{
  "arch": "dit",
  "model": "image flow-matching model",
  "dataset": "rendered landscapes of hills, water and sky",
  "train_examples": 36250,
  "image_size": 48,
  "horizontal_flip": true,
  "conditioning": "none",
  "objective": "flow_matching",
  "cond_dim": 192,
  "logit_normal_time": true,
  "norm": "rmsnorm",
  "hidden_act": "gelu",
  "mlp_ratio": 6,
  "head_dim": 64,
  "fused_qkv": false,
  "qk_norm": true,
  "inner_norm": false,
  "patch_size": [6, 6],
  "layers": 8,
  "width": 128,
  "positions": "learned",
  "optimizer": "soap",
  "beta2": 0.999,
  "learning_rate": 0.0038,
  "beta1": 0.95,
  "shampoo_beta": 0.999,
  "eps": 1e-08,
  "precondition_frequency": 16,
  "max_precond_dim": 1536,
  "one_sided": false,
  "adamw_lr_other_params": 0.001,
  "magnitude_pruning": 0.5,
  "max_steps": 14700,
  "batch_size": 128,
  "epochs": 51.9,
  "lr_schedule": "poly",
  "final_lr_fraction": 0.05,
  "warmup_steps": 730,
  "weight_decay": 0.05,
  "adamw_weight_decay_other_params": 0
}
Rows from block 3 of a small image flow-matching model, named by matrix and row number. Rows with one number belong to one neuron. Each number is 50 + 15 x the weight over its row's rms, rounded and kept within 0 to 99. All counts start at 0. After the name is the row's rms in percent of the matrix's.
After each neuron's rows are labels from the 100 images, of 14976 (inputs lightly noised), where the neuron reaches its highest value: "peak on" is the class under the peak. Only what is clearly more common there than usual is listed. The data: rendered landscapes of hills, water and sky.
# fc1: MLP up (model.blocks.3.mlp.fc1.weight, 768x128), inputs 0-63
# fc2: MLP down (model.blocks.3.mlp.fc2.weight, 128x768, transposed), outputs 0-63

fc1.525 064:50 50 50 30 55 50 66 50 84 79 50 50 50 50 50 99 50 50 50 59 50 12 78 50 50 29 56 36 50 70 50 74 20 50 50 50 50 50 50 80 55 15 56 61 41 50 69 51 50 50 50 50 53 50 50 50 50 50 30 18 50 50 40 50
fc2.525 098:50 50 50 46 26 46 50 50 50 69 50 50 39 79 50 31 50 50 58 76 50 59 94 50 37 50 59 30 49 46 39 40 61 65 53 50 50 51 29 69 49 50 50 59 23 50 50 15 50 61 50 27 68 73 49 76 09 73 50 50 57 50 70 50
peak on: water

fc1.420 075:35 70 50 64 50 62 64 50 50 50 63 32 28 50 48 50 50 50 37 50 71 70 50 50 81 31 40 50 50 50 50 69 50 27 50 35 47 50 50 71 50 18 43 50 84 50 50 50 65 61 50 50 50 28 65 36 64 82 50 42 67 50 52 72
fc2.420 112:64 50 50 48 50 50 72 53 50 50 50 57 72 65 50 50 50 44 35 50 18 50 55 50 50 37 31 50 81 50 50 44 53 50 41 35 66 50 50 68 50 50 59 66 50 33 50 50 48 50 42 67 20 45 50 50 52 50 63 50 65 50 63 12
peak on: snow

fc1.747 096:50 50 62 19 19 50 32 38 79 43 43 56 50 39 50 50 32 63 50 50 41 60 50 50 35 26 60 50 50 05 86 40 50 50 50 74 82 50 50 50 50 50 50 50 30 50 54 31 39 52 27 21 50 50 47 71 50 36 58 50 50 61 50 36
fc2.747 069:50 27 50 27 50 38 50 17 50 61 50 50 96 50 11 50 50 50 50 50 39 32 50 59 32 50 42 50 50 50 50 50 50 91 50 50 50 50 50 50 50 61 81 48 31 50 64 61 25 56 50 44 63 27 67 44 24 50 40 50 50 50 50 50
peak on: steep ground

fc1.70 064:83 50 58 32 62 50 84 47 82 39 50 50 65 77 65 50 50 38 44 50 41 03 63 50 50 74 50 50 72 24 50 14 50 52 50 50 50 74 50 41 50 60 58 50 50 50 50 50 50 50 50 50 71 29 50 50 50 50 50 50 50 31 64 30
fc2.70 092:39 64 78 49 64 50 88 35 50 50 50 50 50 00 50 50 25 50 26 35 83 77 50 20 50 56 50 50 43 50 75 12 50 42 50 78 43 50 48 50 41 58 36 30 31 37 50 34 75 21 50 50 27 50 37 50 50 50 50 50 43 50 68 65
peak on: steep ground

fc1.384 051:50 21 67 68 72 13 26 50 50 50 50 80 64 53 50 33 50 86 50 22 98 90 58 50 50 50 50 71 50 02 58 63 45 40 51 50 60 50 50 26 50 71 50 50 99 53 50 50 69 41 50 50 58 41 50 50 50 50 50 50 50 50 89 50
fc2.384 101:50 50 73 70 63 00 43 50 50 48 50 50 65 50 50 38 21 50 50 42 42 50 50 55 55 50 38 57 50 50 57 60 16 52 50 50 62 50 50 50 34 50 37 82 78 50 67 25 33 33 61 50 50 50 54 50 50 84 30 50 52 50 74 35
peak on: water

fc1.387 101:50 50 65 50 50 50 66 50 42 63 48 68 50 34 73 81 27 50 50 50 62 50 50 50 32 37 50 50 50 50 73 72 50 50 38 66 90 50 50 34 62 50 30 73 72 65 81 43 50 50 40 50 58 36 56 45 68 42 50 50 50 58 50 50
fc2.387 090:31 50 50 43 35 50 77 60 50 50 50 50 67 50 28 74 50 50 50 50 37 59 70 60 50 56 50 49 51 61 50 50 22 50 50 50 50 50 50 71 30 72 64 50 50 50 50 23 50 39 50 49 74 50 53 45 12 84 86 50 50 50 35 80
peak on: sky

fc1.220 075:65 50 37 50 50 50 50 75 32 50 59 56 77 50 53 69 29 50 68 19 50 26 50 44 04 50 28 77 50 50 50 22 52 41 50 69 50 50 50 50 50 50 25 73 41 50 50 50 50 50 68 50 36 50 50 50 50 50 75 50 50 58 68 38
fc2.220 086:44 50 11 29 61 59 26 50 50 42 50 39 50 45 50 50 50 69 30 50 50 87 45 70 99 50 43 50 29 50 42 64 50 51 90 90 42 40 50 50 54 50 50 39 50 83 40 48 16 50 50 50 74 50 50 50 50 55 50 70 50 50 50 50
peak on: steep ground

fc1.751 176:30 50 68 50 64 65 50 50 30 75 43 55 34 50 38 63 49 75 50 37 27 99 03 50 50 27 56 39 56 52 74 45 88 54 49 60 47 50 50 79 50 45 57 50 38 44 42 58 55 37 50 22 50 68 67 50 69 39 50 50 53 67 56 62
fc2.751 132:29 54 40 60 50 69 76 50 50 65 50 50 50 44 50 14 50 30 42 50 56 50 99 50 50 68 75 36 50 29 52 34 32 26 59 50 64 36 52 62 50 65 50 50 50 50 30 43 50 50 44 48 50 50 65 31 39 41 57 64 50 50 56 59
peak on: water

fc1.375 083:50 50 69 50 50 50 45 29 50 67 50 50 50 50 46 50 50 50 34 50 63 85 50 74 47 28 54 50 44 50 50 85 50 50 41 66 50 30 50 71 50 55 39 50 40 50 61 50 50 50 50 50 50 34 29 73 24 45 16 50 81 50 50 50
fc2.375 125:67 50 50 50 35 29 60 50 62 66 50 50 50 57 50 50 50 50 14 50 58 62 58 50 50 50 50 77 50 50 80 10 64 44 67 99 50 63 50 52 50 50 50 21 50 50 50 24 44 25 50 50 79 50 50 50 52 50 90 60 73 79 50 50
peak on: snow

fc1.304 061:50 50 50 50 50 71 50 63 26 50 50 26 50 45 50 50 18 50 50 50 50 29 11 60 27 51 55 30 09 47 50 50 64 36 50 23 27 50 50 58 50 50 85 50 85 50 20 50 50 73 45 50 50 50 79 50 53 46 50 50 50 50 50 50
fc2.304 094:24 51 50 50 50 77 71 68 50 54 50 50 50 71 50 50 38 61 50 56 33 21 55 50 50 56 50 50 99 54 50 58 50 42 50 29 50 50 50 50 50 50 23 50 93 50 28 50 10 54 50 50 36 50 50 66 69 08 50 50 50 31 49 50
peak on: snow

fc1.369 124:35 24 50 52 67 50 59 50 38 58 50 42 52 41 50 33 35 50 81 50 42 50 50 42 50 35 50 74 50 89 92 16 72 50 40 33 50 39 50 50 50 39 50 50 50 38 50 50 32 48 50 19 72 58 50 53 50 50 76 50 50 60 61 50
fc2.369 162:44 53 60 43 65 50 44 64 64 50 72 64 50 50 50 73 26 24 61 50 58 50 18 46 50 59 68 31 50 76 43 50 50 50 45 96 50 39 50 60 50 82 50 50 50 55 58 50 52 50 32 33 86 50 62 42 41 30 27 58 34 70 50 42
peak on: snow

fc1.585 058:50 52 41 28 17 66 50 50 74 75 50 37 50 50 50 28 80 50 50 50 50 24 62 50 50 50 50 64 51 83 50 50 50 38 36 30 33 48 50 50 42 24 50 34 50 32 50 42 50 50 35 50 69 50 26 74 74 75 50 50 68 50 50 50
fc2.585 108:40 50 50 29 63 74 50 13 50 44 50 50 50 79 50 50 50 73 50 36 50 50 50 68 72 50 47 50 49 36 46 30 50 51 51 50 50 61 57 50 42 43 77 50 99 69 40 35 81 56 50 51 08 58 50 66 50 59 35 50 82 23 53 50
peak on: steep ground

fc1.760 071:50 50 50 23 50 22 50 32 81 50 50 50 50 50 63 00 50 50 94 32 17 50 62 37 23 50 50 50 63 72 50 50 39 50 50 50 50 50 50 50 50 50 25 50 50 33 50 85 39 50 50 50 50 77 30 92 50 50 50 50 50 50 39 50
fc2.760 087:70 50 50 50 50 31 50 40 50 59 57 50 50 38 47 87 22 50 60 50 89 50 70 50 50 50 34 50 15 50 34 62 31 50 56 50 33 50 23 50 50 36 50 24 50 50 50 38 96 50 50 50 72 55 50 38 50 71 50 50 50 50 06 50
peak on: gentle ground

fc1.324 123:50 82 34 57 53 62 53 61 68 66 50 66 50 50 43 59 71 37 93 50 60 50 50 16 32 50 50 50 65 62 71 36 62 33 50 50 50 50 66 63 50 50 74 78 64 18 50 50 59 20 50 50 68 50 50 50 35 50 35 38 50 50 62 50
fc2.324 051:63 50 47 50 50 50 73 39 51 27 50 50 50 50 50 22 74 50 43 50 20 50 84 50 50 36 50 50 59 11 50 45 50 35 50 50 50 33 50 30 80 50 50 50 50 69 39 50 50 27 33 43 50 74 50 50 82 50 21 32 50 50 55 50
peak on: water

fc1.342 119:50 62 50 50 64 50 86 50 50 50 63 62 50 50 55 50 34 48 33 15 50 50 30 24 27 73 50 68 50 40 68 12 68 57 69 39 50 50 50 50 42 50 50 50 30 41 50 50 96 36 50 39 50 50 50 71 34 50 76 59 50 50 38 31
fc2.342 062:34 64 28 57 50 50 69 50 50 50 50 37 50 50 50 50 00 72 50 50 38 28 75 50 55 50 50 40 50 42 00 71 17 50 50 50 50 45 50 50 50 38 50 50 64 62 50 50 50 61 50 73 61 58 56 36 21 76 50 50 50 30 50 50
peak on: steep ground

fc1.607 057:50 50 50 50 50 50 50 50 50 88 50 38 50 50 50 67 50 50 06 41 50 50 50 50 36 38 50 50 50 50 16 99 13 20 50 50 56 50 53 50 55 50 59 50 50 50 50 50 50 50 35 71 50 50 32 34 77 50 00 50 59 34 27 50
fc2.607 106:57 50 62 50 50 50 56 92 53 50 28 50 50 50 45 50 50 50 50 36 50 50 25 50 39 50 50 59 50 50 50 50 50 63 90 58 50 50 37 50 50 90 29 06 50 50 46 50 51 50 68 53 29 50 50 50 50 17 50 50 58 50 50 50
peak on: snow

fc1.113 076:50 50 50 23 50 50 33 50 63 50 50 50 50 47 50 16 15 71 50 50 50 59 50 72 72 50 50 50 50 72 50 50 50 74 50 50 35 50 50 31 50 79 72 31 50 28 16 50 50 67 60 29 76 60 50 50 16 50 61 75 50 50 34 50
fc2.113 089:50 50 56 50 50 50 27 50 50 50 50 50 50 59 60 46 24 42 66 50 27 50 50 50 50 30 54 50 50 13 50 50 50 50 50 50 50 65 36 50 07 50 51 34 50 50 72 70 56 68 53 48 50 45 35 09 50 14 46 50 50 50 02 50
peak on: water

fc1.613 110:50 50 81 50 42 68 31 60 36 50 35 83 50 50 50 50 76 53 50 50 50 52 31 36 52 50 50 89 50 30 59 00 50 80 15 50 50 50 50 50 59 50 65 31 33 68 50 50 74 50 50 50 76 50 50 83 50 50 50 67 50 50 70 50
fc2.613 066:69 50 50 54 50 43 36 50 50 50 42 41 50 50 50 42 61 22 50 50 50 50 28 16 60 50 50 38 50 45 50 50 69 50 34 50 38 50 50 17 50 50 41 77 50 63 50 50 64 39 50 50 50 45 36 59 94 50 39 66 30 50 70 69
peak on: snow

fc1.621 151:54 30 38 37 56 50 50 50 63 25 56 42 71 50 44 50 60 41 70 37 37 39 67 50 70 50 43 84 38 66 76 12 35 50 50 32 37 67 50 50 30 25 76 50 61 43 37 39 32 43 60 29 69 43 50 49 31 49 72 42 36 38 50 30
fc2.621 099:42 50 65 47 50 50 33 51 50 50 57 50 32 61 50 50 33 50 85 50 72 99 50 50 50 50 38 30 50 50 42 46 34 50 50 50 45 41 45 50 40 50 36 40 36 38 35 51 50 50 73 50 50 65 50 65 26 37 50 52 33 50 58 62
peak on: snow; steep ground

fc1.12 047:32 50 50 24 76 41 50 50 14 50 50 74 50 03 50 81 67 50 50 50 36 50 82 50 50 50 50 30 50 50 69 50 50 83 32 50 50 68 50 50 42 50 36 50 49 50 50 50 50 30 50 50 50 50 85 50 14 50 50 81 50 50 87 50
fc2.12 099:48 50 39 32 83 37 50 50 50 32 50 61 50 99 50 50 50 66 50 50 60 52 50 58 45 35 40 27 50 50 50 50 50 68 50 50 50 50 54 50 64 50 71 50 58 66 50 95 35 31 38 32 50 50 45 50 26 77 50 68 50 50 50 50
peak on: water

fc1.591 060:27 25 50 72 64 50 50 37 65 50 50 50 59 50 50 65 50 50 80 50 50 50 50 18 50 50 23 50 17 50 50 50 50 58 50 50 50 50 50 65 50 30 19 50 50 50 50 50 31 50 50 50 50 50 09 50 74 64 50 27 50 62 67 50
fc2.591 091:50 50 31 71 58 51 50 50 24 50 50 67 50 50 50 50 50 50 30 65 60 50 66 50 54 50 16 18 73 50 50 73 50 64 50 66 50 51 51 52 39 50 55 50 50 50 61 54 99 34 50 50 50 50 67 65 50 56 59 05 50 50 73 38
peak on: steep ground

fc1.731 113:50 50 40 50 61 64 09 42 42 84 50 57 34 00 50 48 50 73 50 50 35 50 50 72 39 50 50 44 50 55 50 35 50 33 50 50 39 50 50 42 44 50 50 50 78 50 70 68 25 50 57 50 96 50 47 59 50 64 50 74 66 50 50 50
fc2.731 046:65 37 82 50 50 50 36 41 50 44 50 50 50 75 50 99 50 57 50 50 50 89 50 50 50 08 52 50 50 50 50 50 21 34 50 80 55 50 50 16 50 25 50 50 50 50 38 50 76 50 50 50 50 50 50 50 50 50 35 50 50 50 50 35
peak on: snow; steep ground

fc1.565 174:50 23 42 50 50 23 64 57 62 50 35 50 50 50 50 49 50 69 23 37 50 64 50 91 00 50 35 43 33 50 50 05 60 50 74 35 42 50 15 61 36 50 50 80 77 50 66 50 50 50 54 35 68 88 51 27 50 50 50 65 58 54 25 54
fc2.565 080:50 50 62 27 74 50 59 41 45 32 61 29 50 50 50 99 92 50 50 43 50 84 24 50 50 12 66 41 50 43 70 68 28 37 45 67 50 50 50 15 50 23 50 50 50 61 28 50 50 45 37 50 50 50 50 50 66 50 46 32 50 50 50 44
peak on: snow; steep ground

fc1.623 064:50 81 50 50 50 74 50 50 50 50 50 50 27 50 62 16 50 50 50 69 50 50 63 50 64 50 50 80 50 50 50 72 50 29 50 35 45 50 63 42 50 50 54 72 31 33 50 16 50 50 50 50 50 45 50 73 20 50 22 62 50 50 78 63
fc2.623 091:50 50 62 60 54 50 50 50 70 50 33 50 37 10 50 40 50 66 52 50 50 50 50 50 98 39 27 85 75 40 50 64 50 65 50 58 50 70 50 50 50 24 50 92 36 44 46 56 50 50 69 38 50 77 42 85 50 50 35 50 53 50 71 50
peak on: water

fc1.458 071:50 50 69 41 50 50 50 50 64 50 50 50 45 50 35 68 99 50 84 22 26 50 41 50 50 40 48 37 50 50 50 27 34 50 35 50 47 50 50 50 39 39 57 50 84 32 50 50 50 40 40 50 28 77 50 70 50 72 50 42 30 50 50 21
fc2.458 142:50 40 50 54 72 50 39 50 60 50 29 55 50 50 41 65 99 39 27 32 50 60 50 50 50 50 40 62 42 50 95 24 82 89 17 50 38 56 53 35 73 50 47 50 58 50 50 66 14 50 50 50 50 60 50 50 50 50 39 50 50 50 69 51
peak on: sky

fc1.416 085:50 50 65 24 66 50 50 28 50 78 50 72 50 50 38 50 81 50 50 40 39 50 27 50 12 38 68 21 47 40 20 50 50 50 41 50 00 50 33 50 67 50 50 50 50 18 43 53 50 50 50 50 50 78 50 50 81 77 50 23 50 50 48 59
fc2.416 105:72 47 50 50 57 21 50 86 69 26 50 50 50 36 50 82 50 36 50 51 50 12 50 50 34 50 13 50 50 50 79 50 56 50 50 17 50 40 50 43 50 50 50 43 50 50 50 75 00 27 50 50 34 94 50 50 29 38 33 50 37 84 66 51
peak on: snow

fc1.42 138:50 68 50 31 67 50 50 71 50 50 28 32 50 29 28 39 54 66 50 50 50 58 47 50 50 48 68 15 54 71 50 72 39 29 70 59 70 58 50 96 50 46 57 62 35 50 50 59 50 30 50 35 58 50 50 50 18 32 25 28 50 50 28 50
fc2.42 172:50 48 27 21 60 37 21 62 39 50 45 50 50 36 50 07 82 50 50 63 50 26 50 50 69 50 50 38 50 50 50 64 69 50 65 81 32 50 57 31 79 56 44 43 40 67 69 50 50 28 46 50 60 50 53 55 50 50 50 43 37 50 37 44
peak on: gentle ground

fc1.737 161:49 42 50 50 50 37 36 31 50 25 50 42 53 55 63 00 50 27 50 63 50 50 75 50 50 56 35 61 46 50 35 27 50 58 54 56 67 61 50 39 31 72 57 42 50 50 50 50 50 58 50 37 43 36 41 66 00 50 50 50 39 38 60 31
fc2.737 102:50 50 50 36 42 46 22 35 58 50 47 50 36 50 50 42 79 50 47 50 55 50 40 37 46 56 50 50 50 72 67 50 68 50 50 50 50 50 50 58 50 55 50 50 38 50 50 50 50 49 50 50 36 51 50 50 32 34 61 59 50 57 50 63
peak on: water

fc1.424 122:44 50 67 68 74 72 44 26 22 50 31 50 34 49 50 12 50 71 34 31 19 99 10 50 39 50 56 50 55 66 62 17 66 50 50 50 68 50 63 64 67 80 55 39 40 50 50 75 64 44 59 50 55 70 50 50 09 19 48 62 39 50 67 42
fc2.424 128:30 57 28 50 41 50 50 66 40 38 50 55 50 50 63 65 00 50 50 50 50 00 71 52 50 70 65 50 50 50 11 61 33 50 50 50 28 43 55 50 50 35 41 50 62 41 66 50 63 52 36 50 68 50 50 50 00 65 29 50 38 50 50 61
peak on: water

fc1.478 082:40 65 81 61 50 50 28 64 17 50 50 50 75 50 50 50 50 72 50 36 29 88 36 50 77 68 50 70 50 19 50 10 88 50 50 72 65 69 50 63 50 67 50 33 32 50 50 58 77 50 50 16 50 34 50 50 17 28 43 65 50 50 50 51
fc2.478 098:50 68 34 50 51 50 50 66 49 50 50 37 50 50 50 50 50 50 50 50 63 50 82 31 50 50 45 65 50 50 50 77 51 31 50 29 53 50 50 50 55 41 42 50 83 50 50 10 67 47 32 37 72 50 63 27 50 50 50 45 40 50 38 50
peak on: water

fc1.432 090:28 50 52 60 50 56 21 33 25 50 57 50 50 69 50 51 71 50 50 60 50 94 34 50 31 50 50 61 50 19 45 50 65 50 37 50 60 50 40 50 60 50 31 56 50 50 38 50 50 50 50 26 50 33 59 47 50 50 25 39 62 60 54 67
fc2.432 133:50 73 33 50 45 39 80 80 41 58 34 50 50 50 53 40 72 50 50 64 50 15 78 50 50 56 42 56 50 50 50 50 64 50 73 50 71 50 50 74 45 57 72 50 50 50 50 50 50 59 50 50 50 50 50 50 50 50 68 50 50 67 44 50
peak on: snow

fc1.293 096:49 00 60 50 80 50 17 50 58 50 50 70 34 50 60 50 50 50 79 70 50 73 50 75 50 46 50 32 81 50 50 50 50 50 50 60 39 31 50 50 50 56 73 59 50 14 50 50 50 25 50 50 50 49 50 72 50 49 50 55 50 50 98 63
fc2.293 064:50 50 50 79 42 40 99 50 50 50 44 36 39 50 49 50 21 81 63 50 30 50 76 50 59 45 50 27 50 33 11 49 23 44 66 30 50 40 50 50 50 43 50 50 50 50 53 62 50 30 54 50 50 15 50 50 50 50 50 50 50 50 50 52
peak on: water

fc1.405 090:50 38 59 26 50 21 50 40 38 50 50 87 50 50 50 50 99 50 58 50 50 15 50 50 50 43 50 59 50 21 56 34 50 65 50 32 33 51 40 55 50 50 50 50 50 15 37 50 50 50 31 38 70 88 50 77 44 77 50 31 50 50 50 75
fc2.405 108:30 59 23 52 45 70 42 50 50 50 50 50 40 48 50 35 92 43 55 50 50 55 55 50 50 69 74 28 50 50 37 50 50 28 70 50 50 50 53 77 50 47 50 44 50 50 50 34 40 69 50 78 42 50 50 41 04 50 96 59 50 33 62 66
peak on: water

fc1.29 058:42 50 50 26 28 50 39 50 50 50 61 10 50 50 50 50 50 76 50 50 82 50 59 50 50 50 70 50 50 71 50 50 33 50 50 50 50 50 50 63 30 34 50 28 67 35 44 50 50 99 50 50 50 50 50 50 42 50 50 69 50 42 50 50
fc2.29 105:39 50 52 50 50 50 27 50 50 41 50 50 29 50 28 50 36 50 50 50 09 50 50 49 69 50 68 37 43 37 24 50 34 50 66 50 50 50 50 40 84 50 73 30 63 72 39 79 00 81 50 28 50 50 50 73 22 67 21 50 56 38 43 50
peak on: steep ground; snow

fc1.224 139:50 50 50 44 78 50 05 25 46 50 50 50 67 57 50 50 50 59 50 62 43 89 50 73 50 50 60 50 50 04 35 34 64 69 53 50 29 69 29 84 50 55 63 35 23 50 31 50 50 47 63 40 50 50 50 50 50 45 24 30 59 50 46 56
fc2.224 097:50 50 50 50 50 50 78 65 50 59 50 45 35 50 50 17 99 50 50 50 50 50 50 56 61 50 50 43 50 24 50 31 50 39 50 36 63 42 50 63 50 57 50 50 63 50 24 46 28 55 50 65 50 50 43 50 50 50 65 50 50 50 64 50
peak on: snow

fc1.644 169:34 87 48 86 62 81 50 58 25 50 45 50 37 37 37 50 18 68 50 50 25 99 67 49 66 50 49 56 53 50 50 30 67 37 50 60 61 60 54 63 50 39 53 38 50 70 50 50 50 63 50 32 43 34 50 35 40 34 50 50 50 59 58 50
fc2.644 138:56 64 50 31 45 58 50 61 50 57 58 33 50 50 56 81 99 43 71 50 34 55 05 50 34 36 50 37 50 50 38 87 48 34 58 51 50 50 64 50 45 50 85 68 50 44 50 50 50 58 50 66 30 39 50 36 50 57 50 53 44 50 50 54
peak on: water

fc1.22 073:50 50 63 50 50 50 71 22 50 83 41 50 42 50 84 68 50 50 50 50 50 72 32 41 50 28 57 25 50 80 50 80 25 50 40 50 50 22 50 60 61 61 50 50 90 34 63 66 50 50 46 70 50 55 28 70 33 50 50 50 65 50 63 50
fc2.22 126:57 50 33 50 50 50 50 50 71 68 54 64 74 50 50 50 17 32 31 50 50 20 63 50 50 50 45 50 50 50 73 10 68 63 50 50 50 50 50 72 50 52 50 50 50 47 74 50 95 50 63 33 17 50 44 50 14 44 77 50 40 51 50 50
peak on: snow

fc1.8 061:50 50 77 50 50 50 43 50 50 50 50 50 60 50 31 50 92 93 50 50 48 50 79 50 50 50 63 50 50 22 50 08 50 50 60 50 37 18 20 50 50 50 50 31 30 33 28 32 50 50 26 43 50 50 50 47 50 50 50 65 50 55 50 50
fc2.8 110:88 50 50 50 50 23 39 50 23 50 47 40 50 50 50 50 79 60 50 50 50 50 67 34 50 50 50 50 50 50 68 61 50 50 50 99 60 63 50 35 50 50 50 45 36 50 31 45 50 50 50 49 14 50 50 50 95 36 50 41 50 34 50 50
peak on: sky

fc1.261 083:62 40 09 50 37 64 50 58 70 50 50 50 50 50 28 50 99 50 50 50 65 01 50 50 66 50 70 65 50 47 27 70 21 42 50 50 27 50 50 50 50 30 50 50 63 50 18 50 50 56 24 50 33 46 11 50 50 77 50 48 59 50 25 50
fc2.261 113:50 65 70 65 70 50 50 67 66 62 50 53 50 72 56 55 50 24 50 50 61 99 50 50 59 50 50 19 32 50 50 50 63 30 50 99 50 54 50 50 59 50 37 50 50 50 50 50 50 35 50 28 50 50 46 44 50 44 24 35 50 50 50 50
peak on: sky

fc1.528 077:23 50 50 50 50 50 50 50 50 64 50 36 50 50 50 30 49 62 50 50 50 50 50 50 69 17 69 50 40 87 62 60 50 50 50 50 50 49 50 84 50 45 50 50 50 37 50 50 50 50 50 06 84 50 44 50 50 50 50 50 50 50 44 62
fc2.528 122:60 50 42 64 57 49 50 56 54 50 35 50 62 20 50 50 50 58 28 50 69 50 92 39 50 50 35 71 74 50 50 30 62 72 50 50 49 65 50 50 50 48 75 27 50 30 67 50 50 66 74 28 38 18 44 68 32 50 61 52 64 50 73 46
peak on: steep ground; snow

fc1.186 058:29 50 49 50 41 43 50 50 33 50 50 50 50 50 45 21 30 50 56 15 50 71 28 71 50 43 50 68 50 50 66 26 80 50 35 50 66 37 76 50 50 89 50 43 50 34 50 50 50 50 50 55 50 66 50 61 28 32 58 50 50 74 75 50
fc2.186 097:60 50 50 50 50 50 50 50 50 38 45 50 50 51 50 50 36 57 50 24 29 50 59 56 50 41 73 50 32 50 50 50 50 50 50 70 50 50 25 33 50 50 40 49 56 50 44 50 50 50 81 50 75 50 55 47 53 64 27 15 50 63 71 51
peak on: water

fc1.141 060:50 50 50 50 01 82 50 50 50 50 31 48 50 50 50 50 50 50 50 50 50 87 73 79 42 74 34 50 81 50 50 50 54 50 50 71 93 50 77 50 50 58 27 50 05 50 71 19 56 77 50 36 36 37 50 50 38 50 50 50 50 50 50 50
fc2.141 070:50 50 50 50 35 56 50 13 50 50 63 50 73 50 71 95 12 50 25 50 50 58 50 50 50 48 34 50 50 41 50 50 50 50 51 50 50 50 50 50 52 50 58 50 00 50 30 50 50 52 76 50 52 66 50 29 50 61 00 20 81 50 50 50
peak on: water

fc1.222 070:47 36 71 37 50 60 50 52 50 50 39 64 34 50 50 50 83 50 50 38 50 77 05 51 50 32 50 53 52 54 50 50 78 50 50 66 50 50 77 50 72 50 54 50 66 33 28 50 50 50 56 36 50 60 67 74 11 50 34 50 50 50 50 33
fc2.222 077:60 50 24 50 39 50 50 50 26 51 50 59 50 75 24 38 90 60 50 62 22 65 75 93 71 38 50 63 50 47 50 60 50 51 50 50 50 49 50 46 50 50 50 64 84 65 50 58 17 71 48 50 50 94 49 47 50 50 50 50 50 50 50 51
peak on: water